From a checkpoint of a small contrastive image-text model: 3.52M parameters.
Rows from block 2 of the text encoder of a small contrastive image-text model, named by matrix and row number. Rows with one number belong to one neuron. Each number is 128 + 32 x the weight over its row's rms, rounded and kept within 0 to 255. All counts start at 0. Numbers have three digits each. After the name is the row's rms in percent of the matrix's.
After each neuron's rows are labels from the 100 texts, of 14976, where the neuron reaches its highest value: "fires on" is the input token at the peak. Only what is clearly more common there than usual is listed. The data: made-up ball-and-stick molecule models.
# fc1: MLP up (text_encoder.blocks.2.mlp.fc1.weight, 576x192), inputs 0-191
# fc2: MLP down (text_encoder.blocks.2.mlp.fc2.weight, 192x576, transposed), outputs 0-191

fc1.377 114:096087123161056133117117186118068109156139167167166106062141125149103111064120119136151149142152147120080194095113150099124114137110113135134101129135146126184120073073126172110109114121118189134186150133114154133107139151100099103131111124162130134117134093093133131064135158133170195142191076090155195178146169166171151099106123120090130123108086138104158134130072169095114116150126153187113122139175172101160139148159147133160124126139173136199138102061077130179101112098149194122129161130147097080163130154162119218088123151190080058122126150187162107131131158117157110099
fc2.377 106:161152174122172102124168084107139176070068087108116142172142131104154155191150155098127096135099122094172083175156113163126127118103130062100123143082112119096120145183104054152156208136154078152109102141147096067136149108165135133163163123095119177139154131154093143181120131134088105136104132148093080080088112098091094182139101126159172152146150123152123112154184123113144155088122113072165121146071081178124155082120122132063110086140155162072120177189136103074123150149104085102131126123076144169123123126131108078165144127089171194164159112120084106163106096175100099173
fires on: "twelve"

fc1.322 095:109121133112121092139142064149169068094191119114091092160160108084124141102169094103141101143118096118186099117115141142059173119174127124086127126117091080056098137139085112145117124063133163145097123164094143165094162163113122113072145121109072132136155125093174161205146139119134099148118113081090103136159121134080106116172049154070173154093133138128114168127125121112071115187130161115075090089131125111157121077179154153192129122131118129129170126135085149107089132142087161102097109118191096121118097181098148105186081147039148162157080071129147082126137111107087106109
fc2.322 091:101132129128133157128109111079062113150056096112093140108119146181082116122070165124119151162107165158098122176153153144135049138087122101148120123109139214182178113109085152135117110161098080084172136148094148094137144127136119199203119135087156121157065092171116093092115096102154190119125130157178099124078117166132106097093179053126033101112093095148132080121155113126142145120103097123143147171143118121165115146086099135081142083156138144116122132121161104136174115099132156102130140133102099117156175131168169122063196090160082098180147145109092108165103159158103122169
fires on: ","

fc1.369 107:159172125057144194139145120172139117143212115108126076092125136137131173179109123143104158111129181162138162137028170112125166151119155092128106061138118127096155173146155118129131126097131103125132118100165095149088112151116055078096127117122107119116149146109130100191130128097185206157135127108122078098161136114115097170124161146113121163182064102073147194122103208178146109126155094162125129106143117066152121105135117069161125102093153087160102046131154167152130156123129123102125160137085134098131116127177074120187095145194133148091126115199144105094133102109134120120
fc2.369 097:061118140145147089124137125132118121099079142128072173153140137112100073128163140142131112126179097126133104101207117138120106115136128181142177115105145140157101121110097128110114115159128158133130157160099132095167141083155200143146084123123108178114120129147168147053130120147093067114105156150123122122056117140157153081162133104086089081035147152196116077187116070121145137095124083081153155139106101173115106163160176233105165124138157179102170171105115092165092064075107105111157107122197130151100169133126122151072168092093142110144088149116087125104147145125157126175
fires on: "sticks"

fc1.264 097:122100095168169116131130134145149100151149113116157067229098118132166151087108124098101081117156103119176191102108098121135163125114114145155095123144115145205143099110135132069143133105109123102131082129125153128158225130159090174090164152111072122107111161110169144097089132103132083127159132136098140150168131112135103179173086174174138169131096180064144170171116093136164165160153098051113122102189152069119104115134124155177125125099148187106095109081175131154082161127140057109113101162108078186137143176167151107143134140119119186134095132111171126112116144148080182171
fc2.264 098:153148155132093160153121121071120133136132119136067169094133179067126089145130110104147138155058127134120041155085139151085158124171107106065136091112145106091115119096135086126139124134146142180164185101117144097086095146122201114129127111170145101166159140119109129123115111132154139120073115106151062125095115118066160107097179157113144094123126100201091123139147117137051122116107133151170153122108138201137176156170152106111118131187101133079141131184117049154176077137178157133130155115104172164112159090127079111111143184098134130119170098151089173042135107098186095093
fires on: "purple"

fc1.165 081:169112132143185208140115153113147102084132045107132138120163185127151095114130165077165073148139132160117098106126125143120096102196144190151125137062117100094176129152128151125171190126141138103169115116137141139152101216118156139146053083127090101140081068171079105115145099128154111141137191194169105062112172110134186123105150123142126120146114117150102120147132102147140172102167087135139127077122106058146084115114088120150158101132114143114145060139136153132170107093160187150105104071061136136150073115172102153127140178125169190096094147161127139103135148153126113161
fc2.165 072:107100148162075086113076120172086123142168177168116135131111061147106152143108154159153132058159082099151152127136141121071123130149163113135157128158174195128137148114137096191068114197157101105051118113160163143081127083123081141083190133087120098120103099115136170142157121123151097162113090104102130187126105170134047135116105101093081115141106159107071126152119172119150091158166133167115105191149159210112129115163158174120122197140152115163153144153099113112096134177117151101156134127120101123110107144113118141110113073080151068137152135082104177053109113139169157078
fires on: "blue"

fc1.268 092:132111114142090109170116099130115144097114110170161133143093148097164090134168128170130093183095103128086114188173095167121097151130099134181168073116169113137170133144171119111133133167088101140090128155089179197179140130120056076095127066137131085158159129193097082156126059119201127143137098101096208133196089139137107142135108140132081158159097081122107119146146172085119164114145113108118161107168150180100107124115173157169087117061176164105136180122180152106107116104174146143177149158193144109131105194111154161177134145144088105147112131109137116158091088168138116110
fc2.268 096:139125161129117171129158159124169100164159106132163150124193064153115150103123149129119123065114116113169141061083184096109155104164133114146078126136124094082117146069155134121188076131140127100200117118104161079151125136076165173106168139130109175161119071075158162094100159098065150163142116070149110134140153134119128147121137062123125105154158126153118126151129090156100067150080141118150105159124063099129153137157096114121170129199051137107148099152079138121128136189093122126100137092107127166136141145151093097064102180147161123091193168160163120114162177090195079083
fires on: ","

fc1.54 109:107081113101136209159168095126181123046196110159120142132200160143133164145160136083170153138094106116108155118123146164087074127106115142179148179109144152124117154112221159131185044176123150132130130148114128074152101088102143151123113089133090109108095124159101081129134144117102078105104216094140166163165206160167097134136124121129195154083119125074190179143061087113100138100141190138116133149166139092156134179098077178117096131095116152152209129134089095120113151120152130129108094138124115151114123090150128122159117135162148102123140142114103133091118126099104117124
fc2.54 098:144161163143114043130086147118100099181083166075133073152088107119148117135099166162173081107172135155138116121186126116128151107150217148097105109153075107138095076164048080111095167091160139155190115113130119141111117160112131102118116132105158112139178140114160180116133084137105151134124070152137109121086038092130120153119143155099103110142158147154042066084186187152172120121128061096113114114092090165089116103165149085141172133171120111161075130114123135110167144113123144162159170141146157091125087176081113122144179121101148133119138112115183133156134135143178097083
fires on: "<end>"

fc1.10 098:151178137152146149186176076139120168134106097102179122107106117153214110134181069154138067086039057159135140135137060064100106120129121101103133180107142090099115111135174068147090115167118161142189129163135074131112098096146180089107146112111108178163098113144135160140081127106133137122159148125145124057085108110120113114142110142121087101062127121192133113149111170134091132142070114161173138207130095104134130111152120157130099093177140178136109106082125168144144159168151144148130180160115152127112097117118072155135184116157164078107143139070118136127139175127118087178
fc2.10 096:104066161120145110081077134151151153159175143133161117153151177117076122163116183144070203165170228096140134120123164127141136125137182156128122102122117171154148166130116132092152133116115087092128131111106154131128195122123076165139131141096141087162159108154113092058135147129153117104152103156164075161146176135127149180132126149103147124147157133062145145120168137110145084153162135105105081061116174189193090133122127098124196146074084072169152126155082105182102121130093130092146059122153131163141119139128189165131076147119074191147084106173146134111089091139137142098
fires on: "twelve"

fc1.360 102:131108193070152157111074121090140083116099165131157173164142050152099103086150132149128113111203113142171133112127118105172145094079173129164102127168145072093130143128156144090103131114200148150192164135116159099157124121174151149146117137121143099133118113152177092060087138116105130172121110172163110105130109117148082136057160168131093108110140160015181082088126161091055158160163134103140158162177146125076169089099088128074139103125134182125083108133115110115155159083105149124176140144148066135124131138151175133161114174075103129119142122152157120091171149085119125115
fc2.360 090:137129111142102152105168104148103150108141048148172028109144198112132188142098067124100140149091190127086147106152135115083102159170080094052140168112102102149170154095076147117152091130111152060046121131110131129101131141121147107101127156149137130134143166118099143163111120168149107125108122083105153135165108109150112113178111120102168204159103140206072201142118132183163119108111100159136147114051154145204130159123153108161100153147126053159141115119128126134109121193124129158100124138174174116152139135075088154150135139169144132114117135082072147157097127153174106147
fires on: "twelve"

fc1.124 101:125091174142129119171104089173101155145134129150170142172154129116081069132106125211159130143184082123137089136161084111048086085121127124118172127125168162210152070092132098131114134100164160124178090112048171182123104115067151122112125062151080146167112117143091135145136149110086128187134122135116141123159146202181124130134091108104150125117103097117131132124150113078133138126098143138092188148077107154129131121156161202135127166105138164149141125180157115189139173129120127150125136128120226125097136210159151159123123117099141135098100097085148144070181157159161123110
fc2.124 089:123171128107134128104124140115120132069119107064174126070162074099128203111165121120083094129072143088111148163097167143096178184104147100147090138117136111024112193128144161113089122132109124130065146168183154087132140107135144103163134142108150151134150109105111125093149131168068149126048139110192116081092131089120114104121199157140093113104104167130108129146127177155114113120124144113157079128211155105141119111170080078118126107125124059149124093112126086096138091142132143157078197148087084079187114064076143179112171120106116127123146138152117132181099109094101131136
fires on: "twelve"

fc1.304 094:096122153117118154066138083097131159107109152142172148110130115133165119113188154108152095076165157112094104176163089150077094196126143098112078138159121117125089095099100126170072150094109180093131090116123075129150138137112144123104068070087140081155102102169135154112151035154149110123055142115155154130056094072110088155090112133166182145165102142120108138135122110138078163171109121167135140150108135140112063086112128113067173105143152120164073125130114093111185145097161129149145086086148201135161135110136164171129158113170143075100177080101099119101137157155134087056
fc2.304 084:143151112131121051182115154139122070116073128117137069148069080157128170146041105139094186163113133191153120097098201134182148085134089143138167125099158192085124190147086109120153121091112060123142111128167146164114117137118079136145152178081081147128116130090083092148113154108128151124161113173093120153145147141149163146155159115111139137108108075136151122130090112122081108082140156097086099130119117091128185146146107150168132124123092104080194083151119141141084106095082134045155133129123108121081059097107114134109146125079098156139073152137158128139122147091114144222
fires on: "twelve"

fc1.559 104:111158150113120105148126179115119162105142147122127141162115060176076142111099116126149128117070103107157086183127099127140148086104116197113122155114125118143137070128100112141173125109141085100054162127174159134189078134106134156103133179135108099085114169156116158130082077169146142135065075109126120154100148109166165127134163109097146109134092161138094137133120170181162128111121168175166162110155101086144180215123084160172099092139171138155082112171085109171080110094105074111139094109142154069089074151143159135088088110092108108149124164099041140114094127107213152088
fc2.559 102:118120136174125166116114085068153122129116064070170125137145136071169086105132117110160149114141125204097155110122128131093088176121130026130124078134164132091147147104148136101095104137117180109178155135085131134108125147148168145184110124107163141115144075124119047055129131082111122068159156152097154154138121135078141157082118155152103144127122076132156103101149092099141108189153122067095106119094153145154131105152175160068180154167081157108125152084152127140135122164177177130161129173078093187147202125081088114143124182168160159113108091133171101144174161152115100157
fires on: "balls"

fc1.265 087:185110119141065163146127079111154168142180112163084100130057105124129158119188126143150141170133133117075181097148140117193197109148127113076106139146153116142100156114113151143113108117123052165148159142090110193173144171084155095128085093116138147159167178091111165117062108164086141117152162048134166101137081104116137168117143130101153114148072124083134126131133134126082125127126148190165071108144075124149137096075110120161194166119220077104131125096135136157105167152122089130105164130100128115201158064150105101121118104144097119109094138164128113076095171122126169150
fc2.265 096:083174128168156117125130114108120078150098077118127109102155141143139033123121114138142116120072155133110063147154095157043087106154071114181156091158063123155114087116167084098140109097099143075160125125110125123109141129130093179136172135144111097104069060116140146170151085066183167157128126160153097135175146117148127158113183114125119095129196129166139140095142136091222095138142132115078145109143133154136168158140145157133093172127069154178095110148169181099102127126143198104151151122177078159056122115122159106186135153151121086139119147162142144167135160127171095093
fires on: ","

fc1.370 098:117111178081062150144093096131103144105194143126132161165141129118097142067150168136152082088156136103113231120085158102088135088155098123152100158095103173088139143108167173165071124158140107150143165084114138152168103073091105124095096093128149097129196074124141110120119135126167151154132170142114109113097126175166133104132067083129151155128117119106139129183091131133095077107156097087123107144145133133134110136155111157127137061104095106061115039144113177181108161162201122095157178108089145149162119144115019123088122165154101140149129122147157130167126192143138104114
fc2.370 095:107118083173175112068160156153133152145078064082150101157140154127165115151099112117157162158117120131127083176111086110109142145158123103106151128166132104132146134084124088080229117100178149163133079155139130130092132142169142084169147108118161174155138103131114134177101124127122117121152085119138146190192080083090098163130133131105169174103080127160149094134123136122134174166125117133178144145120077056085122126121111101097154120143138146167193143090147131114196075131126160136104127163171077125141133163090200177135146030114119094128162135097140131114110051097209094101
fires on: "seven"

fc1.65 115:133116127052090106161156118088166095085103102145161078131149114110126122140130146143198163160117106169197173077126139084162085131134115092139133119128138173096167116150078159112062095067154135130106081112176173110184076093150165144195137121069120132117104178106158115106166124214105106117149110042146178143178138119191119155132102125096144167117132136154107139103110097118097134145129099147123147148126112165170129119157132109102172069123085106156050158153125090150126068124136151150119115196124163185146190108113118117145161136075156137124121103190135128138157168135173154077
fc2.65 105:184092139202190133085122116177105155127118134164101142144097125177142156130140129099076111097124195102066078164139104141083133123078135130159127129128135097130108164111173123135172141168087133141152162123030109167039184181123123133067151176162129132120169124164129141135124107024097159116130136225131151144099135107094130120127176128144076109136118148114154138144165155147143138114115121117137185074163126091097164105098112116173087112117139157145194086131160139145106193122159137114162154094182141069134099149121145165091107135131083161125142151113134084122089069126094131168
fires on: "twelve"

fc1.166 102:165074145112103125144134135157153158126141106128094159097089125113156143177182209133112121130139106147110132142145102100150089139099130109208178140081114097134110116082148183129108133138111084190096113139180133095181135174113118173119146145108157063095067095152126113085101122127094169170143175118131098138091101082100124163181142104092131102151127093081138198123105164126149102128143163081079093098159092109127091146161104071098163148109172116055108132096124132166123075190148144127091139164211118060094086081103106145164143148117144087114165128148100179153131191170129113186
fc2.166 092:091154094131156152117123156131104144132155170125164108145148154120115084150142000133125165128168103094162148103083159166122108152131154141040090095136150178130158131114111155148137126120160175107134164122105114193124140081152157097112133094155134182086123176121163125156116158133201133076101053153122148113156153135078105104150165130139090150107096114160116100171156077136117137133107097167166152125097129167080132096095177159167113115121038126183160106134095127053174155068097138146158090139086170183174145128137160109109108106101103115145103123087138131104146075080091161117
fires on: "sticks"

fc1.294 105:152137143151147072152107091159147166135175102081170096140136145134092136108102105087086109080152135076105142168110098096122177156115154122135126136135182133176121109205106132159168113126126088109121142177115074125067131147197141082043133168138128057125127110161138133143135115121165107102118118142173108138125198076122103086135166170078106139112187107148137100151096116114131167178128135138146107183153125154107163105126151227129137099147167073101148092176090153185162081135136129143116089132110101082143089157186052148142101109119196164135181108141097102148143055146149150114
fc2.294 114:088131173130154174138097118152102087135162067138141123119159146159123114180142136100176139089157130116106107129045144099098149156152149102187168204073124131185191102145118159108119157157128114150080123170146133084122097186089103109118109096093140152105119135156177120112124142140140077091167110106172154086087194161111123149095079138059132167111116112073134094141054095134107124116175126130137122215127102102109148152090138114157102076122148125178168166111119124141145108061127142171120088121106098149055125103203118131114110183116159111127119133088199102091106147097105151060
fires on: "blue"

fc1.215 082:177186097122113202118131131077187152106180126120120119209151141087148112099110070101111161123092100170120136152142069015059058148102137172135103106138128158120134116144122132143135107160160152105086161129131139143148147183159126179132098128161131116094146140159099138102158049142160095122101135104126139125117106125110116133106052140159095122184118158151144131120100182157156101137074116129128116117123152136122087143133094061065095140132139193174121116155118088151109150141095148093103127191067116106102140148129167121154156143094115114061106093165150112085120080056173116190
fc2.215 115:161130240173160152103114128105142172119117112124139116100085056148087122098123065143178132149145156086105115158084169136097136070152142108175078089111140115148131146169192099171124094133115168077125160159095109078125114153135161132157186155147135108126112085163157073103163111071134150129104153129108106119084145081121128198171078083058135118133129180145106168135154155179139120085155152111086157106135126073100175095115108103151081152107121076127168111155107138110131118142155144119126156133170075131132160186083086185143096059148090095060165094143132129146170169121122134122
fires on: "balls"

fc1.30 100:131158126184176151062139139166094147131123122147150110114167121165155118170168163124153084168148122168106143129159124124077159122055148169114118089152112112117154169190145174178135106113129173136087105173116188142095131103146229150116128089083096081177106116123202164108096101159147081192053117103114137085099124162086114107196084089154100140101087146123072097111124115094120134101142097133109164157118138124076103050128156106102162148124101125100073134077127078127153104131093121121156151116175119169084128102097193129145164116090063153134131091123098125104172090133134140133
fc2.30 102:133115178149065173120070146115157163136079157131108138163104095147126123108139153117178132085069105112115110102183134108096126118144102092176110159177132078171196181084128156106163100144128125080125095142147135090190156127131130125177119107143108131124129077127039142119166103191121096048122166098124082081157141122066098127094137153121109104196131125092135156127160131152146124102134143086102077085116135150134116153131149164182135130077132139207118162118093120115125069143135137080127128144105147084125188086129149161134085166157151112149133139092187129171089224097133196146
fires on: "<end>"

fc1.68 088:111131108151118136127073124148102168091196071174107185165142068116177128111146130082178066135134100122172109122100172148103115141197136144121172102155108135079133148133162113123096152114128152077114112105189138150095134171087123101135145075102121144118111045157147127146107086130153052118083152099141125126141102135107151104124116118165195104122103076121104227130179104169111136084115087180123150137090086149069081121149140005175121129128152164140126122133098114128162108126150110079124153105090148092103162131071110130155171117115124111127112120176139092148096144074150117070
fc2.68 098:096135093136090139097154096081155089101108184071126108097136105096144134107121135160113209170080123104116135115207164144119078084047163088111159189122127135097165163144135177159125170145168127118137162142118096190129081114110155106146100128107126109166113091119121102127143145110142123135150086113100131074178162131102108096156110121125099150158106159143136071174108162153121112127157122144125113139053145151132101170102117151079134151138089044127131149127143082169062140110130175127106123123187146161181115115194205143154145110126071197132225146150170154124116119145131156189
fires on: "<end>"

fc1.89 101:083087142165093142144110096127127112090113131166125130127142107182101167182105154135101115079148066132141168141125112137114165172148133152151108113161118129069136152120130159123122112123092160125189152118087140137086086066136103157133093125134088102112097102176121120085146161095150078094097124125072175100177135136177123142194206124104072110027134144194125117145126133150098193151149112113114120184111163132152119179086067090075082121149147108113065104074089116126074184180143106102094112102145146134165137072121151208110136148127118139129151077147090194124164123090163112126
fc2.89 099:144170117086157108125120161180136158115138105153186140116092130097150106100129138147153160151113159061104124122127134136111121082106099131153157130077140117211100089121128081144120082158154116120090122151177124140169156149147118042114152128099210145154145159102109128154137094141132181139142155167194109157109105096092116124092048121117153150182086104084122184083128081110125068095079114150109151048150116163145112107187129175216159118137130149111163146177134181111159137058147178155129158127091093134078105159081154089129089099147108128114109146104138084139067101161083144093
fires on: "seven"

fc1.154 113:107163124145144119113168080130105103152147123103129095149119139137171185134120141071120123091106073102175150127112138158103111132154142164145071113154132108154144076147211137153050173157145111109099188175172110188134163132123154115107128159119093136166108144156087104081148123127172124133091112126116121110104205086148142171133103115109147133079102100143135110149113217102090159106121121136140104173140122144148181140108133156143096159090162118129078083131099106136104131137103145116191146103187022156120169162185146168178166080115108122116135217109141109191072169071170122159
fc2.154 104:161097101118103135133118141153166107121122136169160141171129160115093096153143152145164185130186167177086110147207099121144142122082147100128166159087126131129074193093090135144187054105100111167155084094061157130131128086086068145140106146158159116122183078113157131115107148108128128103130131155153109152157114170067121111174119125121148145149165087093160157120147114142132143161140130109105156078111161180119063111148112085075170143114075116174159146095138174119162136162139095167121121172087179124114157057087086100062079178140132132111098057126170164098152108154073121071
fires on: "seven"; "<end>"

fc1.574 105:200168179184129095092108151154067088102067127119118132109153067132148098141114134182165132139182094121114107172116105125131116128169097119127168077145132136102073095133095080149184118139094121157099128106078103089140058171208119171115159084133061158117127123098107131147132165114138112119155137132153131105176119143118123184176077163157092108091125145100128112122110205144125150180130143134152175173178160144149141121118180099076150146108150092124200112189156132103158131121129138166114137114168175109056175134202146131110114145071149134172164099121099119132148178178176114108
fc2.574 097:080169100094092154164200123158180140110185132119128149135151172140125124098136123077098113128092198167147172151162128093123138084122134086134052155093126132150183128136145159108101087119114130119154082189162163169135217084099181076120075111109168115145120164151176099137110076154120171122063112095115085094120150129147111128077161087100109109142133073147123180110101079141101082070104102151080119133106136167118129074141076153118193113066090147137049108063122162149067114167135130133109144114141099109151112118102116125134151093107108104121106084133167077124156124129094109158
fires on: "twelve"; "in"

fc1.535 107:166151113135135170126141149091123098124131081157125128159175216144180138082087090123082177155115126149159151155121122140086132099135096151146105132130173106083141094142128142134182115127107169103127172131115134121153163158155096144076192109146112117085153114160157148063114129163114140123136120096094129142155121125168176124107121126133122076145148130091105130131089123155132146122124144114127158105148115129142074121132037117130142121255109192130125047114075072175067161057134114116113125181085116125053102117124145157154166160152160141062116129152050165057123147132097111117
fc2.535 120:140137142122130136107142116096153123125145107161083139135078174174152162102184054070164172197133148069112080093071041197135119148117119125099111154130130056145160100135091105146150081189143176074124140111145128111080127064175093124116134146144127064127130177130113107119100163123138118126110125111113120136043164158122146097114096132134161121109116147115184136110209093133153111171102111125074085113126131130163163125104051174122123159131120127139175125170087108159100186126166121144138179111115103105123053130138152115131104186130159148110109133133102170058166190106162154128
fires on: "purple"

fc1.226 096:073075128145167158154108111134149107169081138150117138133145166091074153142190194118118113146181158172060172176097130154117055129102193138132106110145131108146125133155103139103150153153174185178129168141117113175123134111150092187111111120124163121183115066161170153071112134118189127081113096087152136128143141148152072114194163109145117116127138186125148145115115127080104091103149096068137175080149072155126112145077094078168158151112107137094143147114097181135161134099149126154141142101167176143110183125216156167089094107131117167131150089101112169062154138135120086147
fc2.226 083:143141117104155071082120131140119130060124085113143137101114082135199098107086142150155160116084109115173132126127104149161180158165103078114144110107099178165098088133100129100177149085113110137176097107125110129136092125117093087087151104095167132109181156122104113189190194157072110178091169157100124113105097112123168186118148129092127118121127110106125107132154106213148127107128144189101134171099151098147152117181157178104116132205117176142138167074154112150082102159122169104086145123079107096127063173069116133163143140069167121134065184143122101121173185153112164096
fires on: "sticks"

fc1.14 106:121112127127057182123106056101146141120036083099125150148158133138155166167179146066108163112142132130091128163142120155125087106171123149107147140137160079179112083113068114125118168122136108099133111156097156143176144118108133125107176179080100097187081112176128061124111108089168135097112165134123139169129127087162188178152141135131128088157135109167163132123146150103130102097069134123162144171158100161190062148162109160108050130100112117100132113117117133152129128082144099134077117056105179131072087090133118157132214124202098088134117167126108154116118160083088133159
fc2.14 106:124142139088229089143153179156106099119179154178193142110107114118088114074069154151136100124124123134147162155109145090143190145083146166189152155122115173109100134158129155139172098184095148070102132122126118155078046150180120165178123091108156141091188136048133160112148109114093124169120064132125081079132135117140091117091120080122096122097154131093142107148139158167118151146207099124080113104147095107118142145100125136117181155123125119156108138143115099133141098166123160164199157139150078118167128150095183092139034118091124119067146102141131118106145122136170108077
fires on: "purple"

fc1.225 090:131129186121095164097113158128130161120138159169081120144113100121132154119107142191220141133065116085175146104146157136146148133095116124109067117106143149101153154131093093105181101140152037173140099111089149072113153126198136121112096066086155089123141079082123079187154139130098166151115123158097103101160144144086109079113102145055135110112142121150121106109157138148104171118150111132198109094115127134120149091090081166139120112163116176148118101100128119151186187108115159110164074145142105120114239174138160159154168161157100157146146182100137102186110136141098115061
fc2.225 094:153164055091156112127197078158119116144141144110146135096164147188145108094148131135114094078171129146131099086136116120069106118169129112083147164144120111110186066184213176120089098107149157077129140111174148205105144129101073158118151110153074155129130139126184189080112131136110143143143126158133173138146099144143119126170143075190133144166070126152120130155121137094125124136053148062099206134154115157167189118169131127120127108094109101159131110112135119060086152146196103152080168122115129149191137154083120112107163078124097117127142119122109105089101103062158145097
fires on: "seven"

fc1.313 088:174148183072126142140178111149145143130157127155111097117109137154163052138127157130094140154156068151108189147139082133099127083138079142047140123128120139132088172123129178140077086167050114135139153103150139129153156153133171087100186073147100154165184090077147142103094141115126141127116136089195163105140118126118083130101139176179104073074140122119006079120159143101160160182150107103163103167153140077131105062126119134144108137119196159127126096180135133152128147134140123137173099157116130149131104120102071115154114136109124127155136138161112138170076103138035141106
fc2.313 074:111103104164115159108059143095123095167103065137143160140175192100081184104154071147131129135143168106126085111103171097174111153180149134201100128076112118107157082194165081109145147101157158173103096145059099120105095121116108198113136104060154103121110164174122069118163098139136118132132118173058091150134088156150160133096100089092137123139129116145160170179113083159069073094081138174081174118120100156129138154125083087124129107100127138050169153063148136101110100107132181160096142120141109117133135114175173125161084081139129089107104146149153146141153161139149112150
fires on: "balls"

fc1.475 097:140112122194136163191122140129114115123095098106159115015100095170089055145127112145092125087082178157137105132174125127152132161124136088191123114146081102156120143172143131112095154165105071092106100103143106091134211128115131114157078098172172129113153173159113161153164120122152120166172152097196132143122105117208102148133134143149168068114069139192157128105149104092158111085123144147118105137109127114168131169127141187135108111118141107189099152140071143163197124147102131160162194169168154066151143140144114113143057121181124080135117129114162120162129085143147159107
fc2.475 092:166138169073142097109153086136159130095124163153145168188165151170191146145127141101164110134158102102106166158082189098098095100116098153082090146124220138134137166126118107125134107094133151130130148156120147176129101099139158126144162157124101131120114103098148084056043131098141150075115115136085135121162133110081161119102113132136120176151200102034122109165102176168082129195112150130136105141131124157087116124150112079139137153118108172088087068122169148119083176136159107115099149110090096219161115109087100137137150142071186150157183153145107128088154186158088124151
fires on: ","

fc1.337 103:038069126095058121138152138089155108136108117124114124110144120111125110144014126145151123102155173131147102092131182126136095160122070120100116148157094142102180138178166125146076146138161104134131161171109157134071165124204103157158152055073078100165129107071182107132098154102094156132122104090114154138158091158128116098155170138130126159139151098082094082144194178145048092157169154063176116182126105116111105131159143068129112132145128182109150106089137132120129095136094115077165138122123069202143088138151100171115118100121101116142130112122097113162156130084127144115
fc2.337 103:173173117163167101116118129155130165112140127119166138130129125153128160093201187164145157108177119143091162199087106141134114153135146160155151121111161074108151106178156084070183046185067136118135134126131169132175087094073162118138120171133152115081174176178089148108165106147158097162137152143113053100136135152129096163113109089136092109113103119182151107086089117118189104152066107173120142075137118162133066105146165151138145106108122061136107113115131196068123180133131123097114155089161146086081186149134121104117108115137123169154127144096114163120120119145106051066
fires on: "seven"; ","

fc1.454 106:159152173110102066103106125172135150133147179147098159098111120204092140108115106116206109103189172105124187203165034154078147126174178077153141135109090090134144110152124184095165130176114058126141163186158149116117123159118120131218180115202142099091141113128142103138148069119131125060103080085108169174160090099119111125158097126182118113140121154140134081119127082147215095148131119132139140114112087088099100137149133118131162153113119176132192145169124107107119143179144127153156126150126141111122139089138173123108142123108172113123126101159101137171117173146165103130
fc2.454 091:110116060132195168193145114119093072073107156103147120124152145048131183145146145135109154147125104156166095063084219083164132117098058144102143133177140143151101161099165123110095139065104161119123084136072094123123114090129162143121116100108102132163098150134109168110092166134144196196157168165158114107140150176154133104097154103094136155076152101121132185176140139132075107107127115180095136113189185130159121103092106145122106137135122108130104185064145131195144117103138163117108079053155103136154127138133104138165103138108132131147153170066111146082172128121115177142
fires on: "sticks"

fc1.171 095:162108122141148131114103101205147131113098114109132081130147159134120132164110107109135110077153123135083096202121123099126098109123173136124176099122142125179117112241100130094195172104154141074119116141180099146096137105102128094098121167116103082176140105164150098137155052174073121103085115092218154110108167121123105119152160119140149152125158164128113097126092096106105161125137082139136104153132080158141103137113102220125135132156132124142107120160103080211163063106123112137051125079066105092119088167163109152173116162175120161137201078125111116138114127152173123138
fc2.171 117:146085088110078149135149113126188143115117137165080112095119133101175104127135151098139161097180142124120111161123135173117126133158107085131143196098082112075167115124115180156171135115157110186092196190080096150085087118116116113144150109084122163076141083106166157149078161129106097131148130137152110134119122122166173089149179097000145131141103132118085103115104149112153151184179114112123124159131146134106096114176176145144157105181125091114177125058144092146119072163125169101108101120113121107105098097058151143064121070097094184147141189121143194103118108116121150132
fires on: "blue"

fc1.20 100:182064154098102145106144139142176129069153108170106181113149110137152120172162058126071144088130153150140186142020121113103171061166140124078106120093077111092137109152151139156130122110103087130128172126123102148169199146096148054130128120143164134139125152132157148105123141086157064160155107090132077169112119155171070066169088131136077176102143150118110172192125119150122136169095063114154156119133106130142141141103048128137110151082132180107125104110088159155117117121107145101200141130181129149146119128083169145121096147151133080094097093120074158158133074107117135142
fc2.20 101:104124092123122171117121163132128065193108098120120138159106122179073124130119140166220145164154092133124094060114110141097086180059142116151119140119124127146114193084175152131141088164142171142110117080153167113085089087083122214073161095123137172171116140137074104111104155118171171084083193150107147095153145166147097152097099097080113059133070128146122130122140139167163118141140124126123076153118162158112131140161130115113129160153108112101181169109125116117151120099120137149095062138113124077145058164169083146069114138093160110208127177138146113131140132129169133066
fires on: "sticks"